Rows from block 12 of the image encoder of a small contrastive image-text model, named by matrix and row number. Rows with one number belong to one channel. Each number is 128 + 24 x the weight over its row's rms, rounded and kept within 0 to 255. All counts start at 0.
After each channel's rows are labels from the 100 images, of 14848, where the channel reaches its highest value: "responds to" is what is common among them. Only what is clearly more common there than usual is listed. The data: short English words printed on busy colour backdrops. In brackets: how many of the 100.
# convs0: first 3x3 conv (encoder.blocks.12.convs.0.weight, 192x192x3x3, each kernel summed), inputs 0-191
# convs1: second 3x3 conv (encoder.blocks.12.convs.1.weight, 192x192x3x3, transposed, each kernel summed), outputs 0-191

convs0.143 [119 108  96 152 158 133 157  91 146  92 132 119 116 110  92 126 110 105 121 161 143 172 113 131 116 136 136  96  74 129 145 119 119 127 131 116 121 104 103 156 132 127 126 152 153 135 103 153 160 140 141 138 157 186 119 134 136 186 106 142 134 131 140 144 140 145 162 180 117 104  79  96 100 118 133 141 122 138 175  92 110 100 127  96 120 118  95 150 140 141 119 130 107 150 149 128 133 103 122 131  93 146 115 109 119 112  94  88 145 135 117 130 136  72 143 115 129 106 123 166 119  81 139 155  93 122  89  98 142 171 143 139  95 138 106 101 119 105 120 115 116 124  94 159 114 121 112 122 130 158 122 166 113  80 134 137 104 131 129 130 198 136 165  97  97 115 163 135 162 126 122 121 125 100  53  99 135 138 109 120 141 161 128 172 155 130 159 106 116 168 112 109]
convs1.143 [134  98 121 117 136 138 131 170 120 150 110 124 128 150 142 124 137 160 203 124 146 151  83 134 164 143 136 113 161 138 133  99 133 164 154 107 147 152 138 110 133 154 134 105 103 160  95 181 150 153 128 169  89 115 117 129 114 106  87 104  85 150  86  53 168 116 156 139 106 135 120 101 122 162  77 133 124 119 137 133 144 122 124 109 103 135 127 112 149 105 117 128 132 150 152 135 149 170 113 152 145 112  87 121 101 105 147  77 102 136 137 114 140  78 148 161 105 135 118 135 139 139 142 132  96 139 119 148 128 129  98 124 150 127 106 153 115 101 122  94 122  90 108 137 139  93 137 174 136 111 143 143 128 119 121  96 123  91 153 154 140 129  63 117  72 151 148 111 101 101 103 152 138 118 142 131 151 151 111 104 115 113 152 150 103 118 105  91 173 127 108 135]
responds to: the letter o (90); the letter d (33); the letter w (28)

convs0.139 [144 120 115 158 157 111 112 160 148 106 194  99 150 126 105  80 159 118 144 147 155 116 152 149 117 117 133 107 105 133  82 132 105 105 151 183 120  95 164 138 111 110 124 123 131 172 109 153 115 125 114 122 159 130 170 126 136 135 139 132 119  78 130 132 125 119  50 135 130 100 127 136 136 148 112 102 162 116  89  86 125 155 103 105 143 116 144  98 114  96 139 130  79 138 126 127 172 118 114 121  91 116 132 164  93 121 152 109 103 109 128 143 120 129 123 111 135 142 138 102 167 148 154 125 139 128 104  98 169 146  80 139 100 138 129 116 133  93 146  82 111 136 107 151  77 120 151  89 106 155 158 119 121 125 142 102 117 140  94 152 138 112  93 134 133 147 161 111 172  95  94 132 149 113 106 133 132 141 121  94 148 136 186 143 184 138 140 121 139 145  96 114]
convs1.139 [147  99 129  86 143 130 148 155 129 160 118 134  88 147 135 129 100 142 157 128 139 135 128 147 104 103 157  85 133 136 117 136 159 113 134  95 148  96 113 121 123 100 148 124 153 118  99 147 135 119 167 152 136  96 148 139  74 166 166 134 109 140 129 109 145 131  95 145 104 111 144 160 106  84 113 108 164 180 113 160 158 110 143  82 138 138 160 100 152 157 122 139 129 133 138 158 131 138 102 174 139 105  83  88 106 138 136 116 156 128 160 181 131 135 123 137 129 118 142 156 111 116 129 134  71 123  93  74 181 135 141 119 101 119 120 154 147 191 131 110 124 130 104 113 141 141 136 112 152 136 105 130 141 169 102 126 133 158  60 103 142 132 157 104 169 169 144 100 117 149 162  98 155 105 111 118  78 132 153 110 127 127 140 127 130 113 130 150 114 114 154 120]
responds to: the letter p (73); the letter m (37); the letter s (36); the letter u (33)

convs0.115 [131 116 112 119 157 129 163 132 126 149 123 136 108 168 153 104 133 137 117 186  84 146  63 113 116 138 139  85 110 126 135 119  83 101 128 119 148 152 101 100 121 112 101 170  86 112 114 141 150 131 153 156 116 133 137  94 170  99 108  93  98 129 106 118 136 124 116 116  79  68  80 144 125 144  75 116 102 124 101 166 116 138 123 114 134 155 142 114  99 168 129 178 108 148 126 132 148 142 165 156 133 146 153  95  96 130 120 141 155 145 126 113 136 116 135 131 115 121 135 145 151 129 137 137 100 122 138 118 129 113 123  94 139 146 164 164 157 130 150 131 115 127 114 116 172 138 141 129  95 148 125 125 131 152  98  93 130 159  85 198 128 158 160 116 131  91 125 137 133  96  86 125 103 130 139  94 112 113 150 161 168 146 102 108  82  91 108 138 139 131  94 119]
convs1.115 [136 138 113 116 102 132 150  96 123 146  61 123 153  90 117 110 121 139 126 119 105 117 136 151 104 124 133  93 143 136 133 118 140 112 146 114 146 124  68 138 143 175 143 136 172 110  74 160 165 124 146 124 148  51 124 115 155 128  96 152 140 103 105 115 148 132 137  93 124 151 101 127 125 142  91 128 128 117 104 129 148 117 135 140  89 116 122 169 126 116 152 142 125 105 115 139 147  72 147 209 133 110 149 129 121 131 147 119 111 118 123 100 105 151 104 134 133 144 147 120 136 144 143 127  82 128 138  92 141 155 125 145 125 134 136 145 158 162 147 186 108 111 130  82 113 125 130 133 134 136 102 163  96 155  90 145 136 104 164  97 112 148 121 155 141 117 158 146  99  85 147  95 149 125 176 106 126  88 154 143 125  98 155 127  91 128 175 113 117 138 135  75]
responds to: the letter h (64); the letter l (46)

convs0.42 [114 148 150  83 132 117 137 113 116 112 109 108 123 136 123 128 137 136  99 143 118 121 125 155 152 194 132 132  98  98 127 118 145 126 160 153 165 122 115 130 151 154 120 132 106 130 131  95 184 143 156  98 122 118 141  75 109 124 135 132 110 137 139 105 132 139 133  77 110 148 121 161 151 178  92 143 125 108 130 106  98 131 118 141 139 145 165 151 102 152 105 103 113  77  68 165 168 147 192 103  95 165 141  69  96 158 106 127 125 110 116 123  75 135 130  88 119 112 105 139 132 101  88 120 150 133 136 129 146 131 131  95 132 156 115 113 109  98  89 140 136 121 162  97 120 184 116 125 129  86 149 109 137 131 101 117  78 130 114 141 128 136 164 107 127 129 139 127 136  84 157 156 128 143 115 144 148 128 128 157 154 157 107 100 142 142 108 165  82 114 116 140]
convs1.42 [125 160 145 123 168  92 127 169 120 159 115 126 144 168 117 105 139 110 134 104 130 130 145 154 106 122 147  99 101 111  75 139 150 116 100  82 116  82 132  98 150 149 119 123 148 151 123 125 158 132 113 127 144 132 125  98 113 124 133  91 125 155 135 123 155 137 127 102 137 109 148 105  89 119  70 107 142 119 136 103  99 126 148 127 152  98 132 146 121 109  86 126 119 138 153  99 133 108 145 115 136 102 109 128 111 121 143 130 121 165 102  98 135 116 119 123 131 117 138 140 111 121 149  91 170 140 178 141 163  99 112  75 150 131 101 141 179 148  93 114 122 105  69 135 139  92 102 117  98 141 120 126 156 110 139 148 102 106  98  68 103 127 109 137 116 127 151 139 140 139  80 123  88 118 153  70 103  89 123 123 135 163  92  98 125  57 124 139 124 161 154  78]
responds to: the letter i (86); the letter s (53); the letter h (50); the letter f (37)

convs0.1 [138  66 114 130 153 125 136 139  77 159  93 125 119  90 116 128  78 102  93 142 117 119 131 102 125 139 110 100 167 136 135  86 111 111 114  96 131 155 128 154 159 149 145 126 116 183 144 111 126 135 124 142 113 150 131  81 142 140 118 151 142 122  96 136 170 110 118 121 122 134 102 146 143 122 130 125 145  86 158 143 147 141 101  95 111 146 102  93 104 106 143 132 132 136 143  90  81 138 138 108 130 156 114 101 126 128  60 129  78  96 121 145  74 113 132 132 146 153 144 179 112 114 151 159  99 129 131 138 138 144 127 163 122 142 141 152 134 120 141 161 115 118 100 128 109 139 128 154 139 151  85 142 173  96 164  90 147 120 133 123 137 124 179 163  92 119 182 113 174 121 138 117 176 124  77  99 120 120 101  85 116 133 127 154 140 125 133 112 113 154 136 139]
convs1.1 [117 109 148  74 127  93  98 103 121 109 129 136 107 109 119 140 111 172 157 177 135 152 149  97 135 134 133 104 142 121 130 115 131 113 128 104 121 133 143 115 193 162 170 107 119 164 114 174 136 145 160 130 132 117 102 106 137 134 107 158 147 106 110 148 175 136 137 102 127 135 101 169 102 100  77 130 114 112 193 157 105 153 105 115 103 106 130 119  88 163 140 150 127 149 131 107 120 140 136 174 136  82 168  89 132 152  44 145 139 130  92 159 128 131 115 123 122 119 143 124 141 128 141 125 150 148 118 152 147 113 136 128 149 141 134 117 123  88 141 176 190 151 126 154 120 132 107 154  91 121 139 134 123 119 141 120 131 123 135 152 158 146 103 119 135  92 140 121 102 165  91 149 130  86 109 130 152  86 180 110 100 144 152 124  98 137 117 148 141 115 118 124]
responds to: the letter p (84); the letter e (79); the letter o (63); word: open (27)

convs0.111 [134 135 106 163 112 155 118 179 122 162 146 121  86 115 132  96  96 131 119 110 129 161 142  95  96 130 149  98 127 171 129 128 103  98 123 130 122 180 127 172 107 100 100 157 120 112 123 136  98 108 153 149 143 150 115 120 121 135 122 144 106 140  92 125 144 112 110 104 144 102 121 153 100 150 119 149 145 104 121 124 143 163 166 120 130  44  88 158 145 134 187 117 112 115 135 127  81 166 152 105 137 135 156 132 136 170 150 114 123 122 120 147 129 128 127 142 126 127 116 154  89  98 109 142  97 100 172 137  73 152 112 142 119 128 150 170  88 105 128 152 141 115 101 135 111 111 111  97 158 163  82 104 125 109 127  88 164 118 127 120 125 102 121 115 155 107 160 107 132 144  76 122 134 102 156 126 164  93 136 103 141 175 138 129 111 142 121 116 104 110  91  95]
convs1.111 [124 145 141 134 114  62 103 121 147 112 113 114  64 130  80 118  63 129 131 126 150 154 126  86  94 110 131  98 137 136 140 119 128 149 116 171 160 124 108 114 138 147 147 105 144 153  99 127 189 129 120 104 133 131 121 141 110 106 130 192 140 112 132 124 151 123 165 160 117 147 126 128 120 108 167 136 124 114 151 148 110  64  81 113 161 139 139  88  90  95 146 156 120 121 127 107 115 152 154 140 135 141 123 110 165 130  77 123 108 109 122 105 118  97 127 119 144 104 108 157 126 118  91 137  78 159 111  94 167 107 111 132  95 128 101 126 136 122 157 128 105 152 117  96 104 144 129 143  93 111 141 154 135 115 145 117  91 125 129 111 136 132 143 121 102 103 128 142  92  95 149 122 145 184 126  49 156  99  94 143 110 124 156 128 123 152 134 119 137 122 108 121]
responds to: the letter i (76); the letter l (57); the letter p (41); word: oil (29)

convs0.43 [151 166 183 137 164 167  78 148  93 148 109 110 129 135 139 110 107 129 132  95 160 146 131 116 110 100 142 117 108 122 117 108 132  83 101 101 121 127  94 131 110 118  79 139 121 130 132 120 131  96 107 117 132 153 137 164 164 161 139 109  94  98 119 153 127 135 154 170  94 108 120 152 130 120  97 106 107  84 114 149 140 102 146 155 119 150 147 122 135 149 128 108 113  99 142 113 119  73 133 178 127 130 124 143 139 113  73 103  97 111 147 145 108 128 135 148 131  94 126 108 167 132 130  64 156 114 130 110 134 130 131 156 155  86 115 123 136 113 103 104  78  76 116  99 138 190 116 175 136 153 118 140 113 121 119 108 130 137 144 166 120 148 124 162 127 152 119 120  93 149 131 144 128 142 135 102 124 120 137 149  68 122 142 195 144 126 156  86 139 130 160 133]
convs1.43 [139 132 144 148 149  81 123 128 102 111 148 122 140 113 116 106 111 109 146 144 159 137 104 154 106 116 135 102 167 111 120 153 119 123 159 102 147 149 164 142 126 145 136 114 126 181 100 131 137 110 117 150 139 128  88 173 153 127  87 145  94 137 126 116 148 155 132 122 155 147 138 167 107 147 126 110  58 163 110 119 150 120 160 120 113 130 121 161 140 158 133 108 131 146 154 128 164 183 117  98 134 111 144 193 145  87 116 110 117 140 128 132 128 137 143 158 103 122 118 148 155 141  82 129 119 146 152 147 187 134 154 140 157 168 131 183  89  77 137 149 142 157 140  99 181 109 150 152 159 114 144 132 138 172 174 105 127 127 110  97 143 163 136 111 132 141 147 154 133 128 126 134 142 172 149 185 121 112 122 106 130 121 176 135 145 115 117 110 137 125 142 179]
responds to: the letter o (72); the letter m (66); the letter c (32)

convs0.81 [ 81 116 131 105 108 108  92 107 113 157 138 110  78 134 182 108 135 121 111 111 174 111 146 154 128 134 132 134 146 135 103 144 115 134 152  99 160 149 138 102  96 138 150  99 137 110 121 148  95  87 162 157 118 126 148 130 116 127 116 124 112 159 162 116 109 132 123 143  96 140 122 118 156  83 129 173 184 145 112 125 105 143 120 130 116 107 110  87 118 102 152 115 127 152 177 103 118 151 117  95 120 137  85 185 155 183 105  98 133 122 105  98  64 122 117 128  69 140 179 183 127 140 125 135 118 145 150 118 155  93 126 149 100 137 118 129 124 154 141 159 142 131 129 153 131 137 125 130 119  95 129 119 115 139  97 180 131 116 137 102 122 105 115 109 159 105 146 128 175 138 117 147 133  85 107 143 113 137 110 149 155 131 142  61 121 134 106 127 102 114 154 101]
convs1.81 [ 82 116 141 134  70 123 119  92 110  62 149 123 127 116 116 127 126 151 141 109 104 161 148 132 162 124 143 143 136 144 134 131 144 121 122 114 120 106  95 141 115 111 136 120 122 165 146 115  95 162 167 119 115 115  86  93 106 147 128 134 125 159 110  68 111 112 131 100 114  98 150 132 125  89 115 124 118 107 143 118 116 188  99 146 138 142  93 107  93 142 173  84 141 169 107 129 100 125 159 123 104 112 172 102 150  96 119 144 117 117 145 148  98 100 133  91 102 112  89 160 107 134 119 139 118 104 179 159 135 102 187 125 142  60 140 103 161 136 160  96 113 148 133 101 129 108 123 120 153 117 137 101 114 169  98 186 158 118 129  97 121 108 115 120 118 136 120 122 124 120 105 164 107 138 122 133 135 155 140 154 129 156 121 124 120 136 149 163 101 151 100  94]
responds to: the letter p (83); the letter m (39)

convs0.65 [128 122 127 130 143 130 130 112 131 158 123 144  98 126  97 131 129 120 140 118  81 158 147 165 120 177 104 149 115 109  98 131  90 119  87 152 129 128 118 164  98 144 131  84 129 130 125 103 157  90 142 157 105 105 174 145 100 144 159 107 139  74 109  77 111 138 111 130  93 165 142 101 105 129 153 121 166 140 116 121 139 166 120  99 142 120 132 119  99 134 104 150 143 146 146 126 154 138 109 154 159 111 156 159 112 144  85 132 120  55 123 140 133 105 138 112 103 119  89 122 144 101 141 142 152 144 140  86 114 124  93 129 110 129 104 111 141 117 159 105 111 176 127  97  91 117 126 133 115  95 152 166 138 131 157 113 146 131  70 150 137 153  91  84 121 148 165  90 125 107 155 127 112 139 113 121 161 151 117 136 162  92 170 147 138 120 137 109  81 177 134  95]
convs1.65 [122 114 168 132 118 145 135 105 101  89 129  74 123 134 115 103 121  99 103 156 102 108 143 116 146  78 170 129 111 111  95 136 104 123 104 106 104 101 129 106 101 139 127  92 134 127 108 138 130 108 126 162 122 133  94 159  81 121 135  98 113 141 114  96 131 125 123 106  85  97 142 143 123 146 137 153 143 170 105 143 135 148  96 120 184 109 135 112 123 113  72  41 127 129 117 120 128 138 141 104 121 129 121 143 126 153  64 111 112 120 127 116  89 118 113 154  80 102 128 137 100 165 128 103 126 164 116  70 147 113 180 125 147 119 125 102 148 135  80 130 124 135 104 153 101 131 190  69 118 148 139 124 158 117 139 144 133 121 108 141 162 104 126 140 155 158 110 125 107 127 134 137 136  85 155 109 116 131 149 133 146  95 111 129  94  94 143 163 124 130 140 125]
responds to: the letter p (63); the letter m (59); the letter f (32); word: roof (32)

convs0.21 [146 174 110 114 117 112 147 178 133 157  91 145 130 132  96 117 119 163 110 120 109 164 143 112 137 161 131 119 104 101 136 108 137 146 169 150 134 131  99 121 128 102 121  82 141 125 119  98 135  98 123 100 138  98 120 126 157 109 115 106 147 108 135 126 128 125 171 103  76 108 133  76 147 123 150 127 122 122 136 173 122 168 114 132 141 105 135 108 115 122 132 157 136 114  68  58 113 113 116 123 147 118 162 122 143 154 134 145 133  78  78  72 140 163 112 141 134 125  86 116 163 154 104 142  73 109 147 173 199 104 167 124 150 151  94 125 157 108 133  96 129 155 126 131 136 138 161 134 153 130 135 129 128 138  91  97 114 147 115 140 102 155 125 123 191 101 151 133 131 118 122 121 116 120 144 118 119 121 142  73 147 139 132 129 138 125 103 127 149  96 136  89]
convs1.21 [128 158 143 139 167 122 167 101 153 144 168 121 142 130  69  78 134 198 115 154 143 105 121 131 106 150 153 126 184 145 116 139 133 159 130 122 119 134 173 111 112 122 145 115 104 132 142 152 144 123 124 100 105 125 135  98 152 136 107 101  89  84 119 138 126 147 138 123  97 129 111 100 152 162 180 118 131  88 157 134 128 117 120 130 135 126  79  98 105 113  95 170 148 140  73 112 131 112 158 129 150 100 151 106 131 126  97 124 118 109  85 112 143 122 134 122  67  86 121 130 136 164 147 141  67 123 128 108 152 123 133 159 153 185 121 152 126 140 107 143  80 157 146 153 124 141 181 134 145 143 143 130 135 146 128 152 167 134 125 140 113 155 123  86 175  99 144 108 121 102 133 132 131 100 132 108 101 115 136 108 134 170 118 127 121 118 153 158 147 103 149 128]
responds to: the letter h (58); the letter i (58); the letter k (38)

convs0.30 [146  91 141  68 153 148 129 149 189 110 121 145 111 110 122 155 118 118 146 127 133 111 103 175 122  88 152  99  97 160  97  95 120 119 140 110 131 102 135 112  92 157 159 114 166 135 145 158 135 175  84 167 101 115 159 141 117  86 114 142 115 118 126 110 129  79  80 130 112 100 115  92 116  93 143  92 158 117 109 180 147 154 113 128 123 148  85 169 144 145 166 127 122 169 176  99 123 122 113 123 113 140 107 102 137 131 113 137 121 119 136 140 142 125 134 131 136 147 121 130 104  91 140 165  93 129 153 114 146 139 135 127 120 128 138 117 114 113 133 140 157  94 105 103 119 113 140 102 137 163 109 124 124 129 144 104 148  95 128 178 162 166 148 124 142  97 142 117 116 121  77 104 103 107  95 110  85  82 106 153 122 123 156 168 136 156 126 167 147 159 124 148]
convs1.30 [105 145 146 172 153 101 161 139 118 143 113 132 165 127 111 146 126 147 173 121  90 102 124 131  89 112 106  80 136 129 129 138 118 142 122 138 141  94 132 132  90  82 127 132 117 152  93 142 137 124 136 118 146 128 121 109 110 159 131 124 158  79 141 132 139 151 112 150 143 139  99 108  93 153  91  76 175 128 148 131 127 196 190 141 115 149 161  97 100 113 126 113 111 170 145  84 114 141 187 151 126 120 144 140 100 145 114 165  88 101 122 166 131 151 140 102 117 118 124 123 117 172 119 114 129 110 174 142 135 166 120 109  98 123  77  89 137 123 134 131 114 128 118 103 138 111 151 127  93 133 132 169 125 139 131 113 114 110 116 109 142 123 124 142 130  87 154 106 170 136  74 113 160 111 138 139 106 154 152 106 135 134 143 150  98 150 117 187 167 133 153 133]
responds to: the letter p (60); the letter m (51); the letter u (27)

convs0.19 [128 135  81 109 106 141  95 132 139 114 122 124 119 146 145 143 115 142 115 178 153 150  96 160 162 161 131 113 135 102 127 164 123 129 137 122 139 116 112 173 137 119 155 126 109 121  94  97 100 120 135 118 101 107 106 154  87  88 151  95 127  97 127 164 123 173 115 159 163 120  99 137 148 105 151 142 147 126 138 113 157 130 129  82 135 145 152  67 155  86  71 121  88 113 114  64 134 130 163 122  95 105 154 110 142 123 115 148 105 155 151 149  79 125 114 127  89 123  99 151 161 116 136  98 117 122 165 119 143 183 121  93 131 125 113 133 138 107 110  82 137 125 143  97 128 178 114 121 138  71 131 128 140 140 148 133  97 117 106 143 126  95  77 142 136 131 115 123 121 136 134  91 121 152 150 132 124 116 133 136 174 138 103 152 138 138 151 161 158  80 157 149]
convs1.19 [148 150 126 149 127 155 158 138 134 119 157 118 114 130 126 108 125 144  92 118 219 138 134 150 159 127 157  80 114 150 115 142 157 142 163 117 124 158 100 134 144 117 118 180 131  87  94 102  89 108 117 115 145 116 148 167 124  80 113  99 142 147 154 134  96 120 118 158 104 105  87  87 124 128 121  68 100 139 109 100 126 112 104 154 125 128 105 131  80 114 101 124 139 110 120  88 126 143  98 123 127 184 152 100 115 113 181 108 114 132 148 103 126 126 143 159 107 114  74 162 120 104  98 113 124  81 137 109  84 128 135 125 171 157 110 142 130 137 118 108 146 119 141 113 120 155 128 144 112 157 133 127 153 138 170 134  80 135 100 133 130 124 125 142 127 129 146 182 124 176  88 101 124 155 111 121 102  86 141 135 145 125 114 122 134  95 140 136 153 128 134 104]
responds to: the letter a (82); the letter f (65); the letter m (36); the letter j (32)

convs0.119 [144 118 114 146 137  88 120 149  76  87 134 119 118 147 101 125 141 140 101 199 146 104 126 130 146 133 161 120 151 102 133 120 138 132 114  98 129 111 124 134 147 120 146 130 126 152 129 103 119 137  84 114 107 123 166 110 142 168  82  87 140 118 117  88 106  84 115 122 132 121 126 111  96 101 163 100 156 148 129 103 127 170 171 143 149 174 121 145 106 117  92 153  99 128 149 169 145 106 100 114 106 136 146 155 183 149 128 100  88 151 128 115 123 142 138  84 126 178 116  83 127 155 184 124 169 152 147 150 133 103 158 169 134 146 113  96 139 137 126 125 142 121  57 115 134 120 122 124 116 157 135 119 150 145 139 144 126 133 113 107 117 145  79 101 160 114 117 144 137 146 102 134 114  64 153 132 138 121 102 115 138  97 105 131  91 131 153 171 142 119 123 110]
convs1.119 [163 173 128 118 134  74 150 127 135 152 130 138 114 142 194 143 128 111 151 131 123 135  92 166 109 142 159 112 124 120 138 115 137 108 141 133  79 102 118 118 116 130 168 145 105 117  97 113 123 135 134 133 147  83 123 138 193 195 148 129 111 146 106 102 109 106 108 129 128 100 134 111 129  98 121 108 141 135  86 172 114 119 112 123 142 121 129 113 155 160 120 140 111 127 152 104 145  96 111 138  96  82 128 103 172 139 204 132 133  92 126 149 112 121 123 132 149 101 119 110 100 138 120 103 138 105 101 124 156 148 121 127 119 147 152 140 105 135  99  78 106 150  87 134  75 122  96  95 117 121 112 126 118  83 123 132 116 107 128 181 143 139 215 124 100 123 135  79 106 143 119 103 131 127 126 172 130 150 132 134 120 152 147 163 119  98 137 122 122 138 116 109]
responds to: the letter i (66); the letter r (64); the letter f (41); the letter u (40)

convs0.48 [ 52 135 123 151 162 174 124 146 132 105 160 148 114 140 127 128 125 131 146 127 125 123 158 104 137  82 138 153 124 136  87 109 130 143  99 155  98 159  88 106 110  99 146 134 145 117 127 149 121  70 133 148 147 138 156 158 120 124 135  82 133 140 141 137 123 120 107  67  99 182 128  84 135 143 112  96 160 134 121 120 117 133 156 112  98 125 110  97 165 157 112 112 104 138 133 117  88 109  84 154  84 150  91 170 120 111 123 178 142  76 172 119 114 155 173 140 136 163 106 138 113 118 119 143  99 105 128 127 103 160 118  73 130 171 113 128 114 114 154  97 145 118 143 131 151  87 143 145 149 134  99 117 114 141  94 122 152 105 124 129 143 135  96 123 138 116 145 151 165 119 124 127 145 174  99 112 128  85 102 113 125 142 147 108 154 118 137 158 125 104 131 120]
convs1.48 [108  73 102 148 179  94 213  84 138  95 145 179 102 158 107 122 154 166 118 131  99 117 137 121 127 135 124 112 113 116 110 124 122 119 115 134  79 134 115  93  87 103 130  97 118 101 133 164 119 113 113 107 136 127 119 109 149  94 140 121 125 138 136  89  98 150 161 116 143 107 110 106 126 106 147  54 153 147 123 168 113 151 125 135 140 139 127 127 136 140 129 108 135 147 115 132 145 112 138 142 124 150 150 139 176 150 126 121 136 144 155 127 106 134 115 116 114 121 107 137 145 110 147 102 154 116 111  90 123 127 105 163 121 164 122 144 166 151 116 101 141 109 166 145 137 120 110 144 116 143 166  68  97 151 125 144  98 124 141 105 152 102 130  99 145  93 147 133 154  82 105 165 162 155 122  97 101  61 139 137  86 164 161 126 134 155 142 147 103 126 120 117]
responds to: the letter p (93); the letter h (58); word: hope (30)

convs0.73 [101  86 147  90 162  78 112 141 152 126 101 132 142  74 131 134 114 102  95  97  98 133 134 119 134 145  86 185 132 142 122 139 135 153 105 113 101 131 151 149 105 108  83 138 103 109 145 150 120 116 125 154 161 124 158  91 132 157 158 155 122 156 145 117 131 146 128 114 106 104 123 118 134 139  78  75  64 177 122 135 102 138 146 108 115 152 166  96 121 116 127 138 105  80 159 143  95 138 149 120 122 133 134 137 124 151 143 142 134 123 181 147 141 166 153 129 150 137 127 141 143 104 126 119 137 103 123 107 104 134 165 141 105 132 117 104 118 160  74 161 135 112 120 124  82 126 160 143 160  93 128  86 131 140 100 114 141 128 112 106 181 146 107 123 149 119 120 149  66 136 143 130 106 141 133 137 149 151  85 138 132 125 140 146 119 148 114 156 174 119  72 143]
convs1.73 [130 132 166 142 142 159 154 103 142 161 109 172 106 111 142 141 122  98 120  96 140 139 127 149 147 108  98 165 153 127 120 116 135 163  77 126 134 165 125 104  98  96 165 108 127  72  88 148 135 141 118 139 158 145 109  91 145  82 115 101 141 157 106 134 142 118 114 134  94 132 152 137 181 129 110 119 140 120 174 158 129 143 142 125 122 157 159 124  99 142  82 108 149 124  90 145 147 144 150 127 138 147  99 141 112 117 166 175 165 118 133 120 147 159 105 171 129 115 113 159 141  98  60 137 168 118 111 151 104 141 132 105 135 142 123 145 147 125 146  92 153  85  93 136 136 134 128 113  80 127 151 118 117 162 103 149 155 150 118 140 135 151 186 124 136 106 135  98 164 147 121 115  97 125 115 104 142 125 104 107 190 126 162 146  86 115 152 109 146 118 138 105]
responds to: the letter o (93); the letter n (63); the letter w (52); word: town (32)

convs0.0 [132  99 150 106 130 151 120 139  84 110 125 116  76 158 112  90 138 158 110 103 111 135 136 146 129 106  93 115 147 151 136 111 134 118 147  87 113 165 151 140 113 131 115 123 160 160 112 146 143 110 109 114  73 133 131 103 127  93 133 119 151 109 136 107 127 102 148 151 126 106 143 162 149 122 126 134 116 108 138  94  75 121 127  89 154 113 125  95  95 160 117 103 150 139 157 155 167 150 141 144 135 126 133 151 126 126 112 164 111 141 144 151 169  98 139 108  64 125 130 142 151 124 107 124  87 130 176 124 124  97 133 121 134 122 161 175 130 107 130 112 118 150 113 155 145 103 141 183 101  99  81 166  96  88 121 184 141  97 143 116  89 112 144 137 101  87 134 110 136  70 103 160 144 155 113 137 103 120 106 165 121 161 129  78 115 127 129 117 150 153 170 114]
convs1.0 [112 122 129 102 100 139 126 133 151 129 157 142  89 111 151  64 130 118 109 142  75 137 155 103 111 133 154 114 118 130 119 121 165 144 127  75 141 127  98 120  92 147 111 137 110 147 111 103  87 105 136 114 162 119 117  94 118 189 125 187 118  96  69 141 137 101 115 127 175 138 102 113 112  86 127 148 134 117  68 130 113 171 114 108 106 138 130 183 136 118 121 141 154 125 164 129 137 152 114 109 145 116 108 100 142 127 129 112 128 130 127 154 115 125 118 145 107 118 160 138 133  97 130 140 154 172 149 145 112 169 114 155 148 101 132 122 121 134 102 183 143 135  66  81 130 156 129 120 125 149 121 111 137 102 123 130 149 148  81 150 110 130 111  99 115 154 107  69 137 105 111 104 119 162 166 114 109 127 102 165 132 105 136 104 107 139 127 164 119 110 162 153]
responds to: the letter p (96); the letter y (31); word: copy (27)

convs0.51 [ 60  97 100 171 117 140 137  87 137  98 154 124 115 112 102 100 146 110 135 105 138 120 146 137 159 178 108 161 135 125  93 116  92 122  96  81 177 145 140 121 126 131  97  93 120 166  79 126 134 157 119 124 151 116 128  93 138 133 112 128 168 120 138  98 110 152 133 173 122 127 141  78 121 171 123 158 112 127 127 147  87 146 111  91  83  96 123 143 133 130 136 143 160 103 159 124 123 142 126 139 154 168 160 126 114  89 109 130 143 110 140  83  76 133 102 108 137 117 123 122 117  75 117 101 107 140 103 141 129 114 108 168 142 143  93 158 117 128 113 129 120 123  95 132  82 156 115 140 126 154 134 117 174 125 113  79 151 122 149 100 125 122 172 138  95 143 138 118 151 140 162 126 104 111 116 120 136 139 125 146 133  80 155 134 116 124  97 116 162  84  94 140]
convs1.51 [148 131 109  96 118 158 144  92 109 123 135 150 123 138 127  87 148 120 138 153 173 108 107 143 153 115  71 174  97 121 101 128 119 129 128 111 118 111 139 105 124  93 142 133 111 146 135 158 146 125  99 116 137 168 125 141 115 128 161 122 135 145 104 121 125 133 109  74 117 150 144  98 162 114  82 148 100  94 167  70 125 113 116 102 116 137 133 119 223  76  96 105 108  85 108 106 134 130 172 136 112 174 135 125 105  80  94 138 119 109 140  93 170 110 112 127 158 105 128 137 116  81 138 148 155 128  91 155 133 116  99 132 127  94 147  96 114 138 151 118 124 119 117 162 111 133 134 103 123 125 108 165 126 117 118 119 133 156 124 107 146 124 126  83 105 117  91 140 106 144 146 127 124 129 131 109 141 134 112 130 192 138 125  96  97 160 119 137 128  64 121 135]
responds to: the letter a (62); the letter x (34); the letter w (25)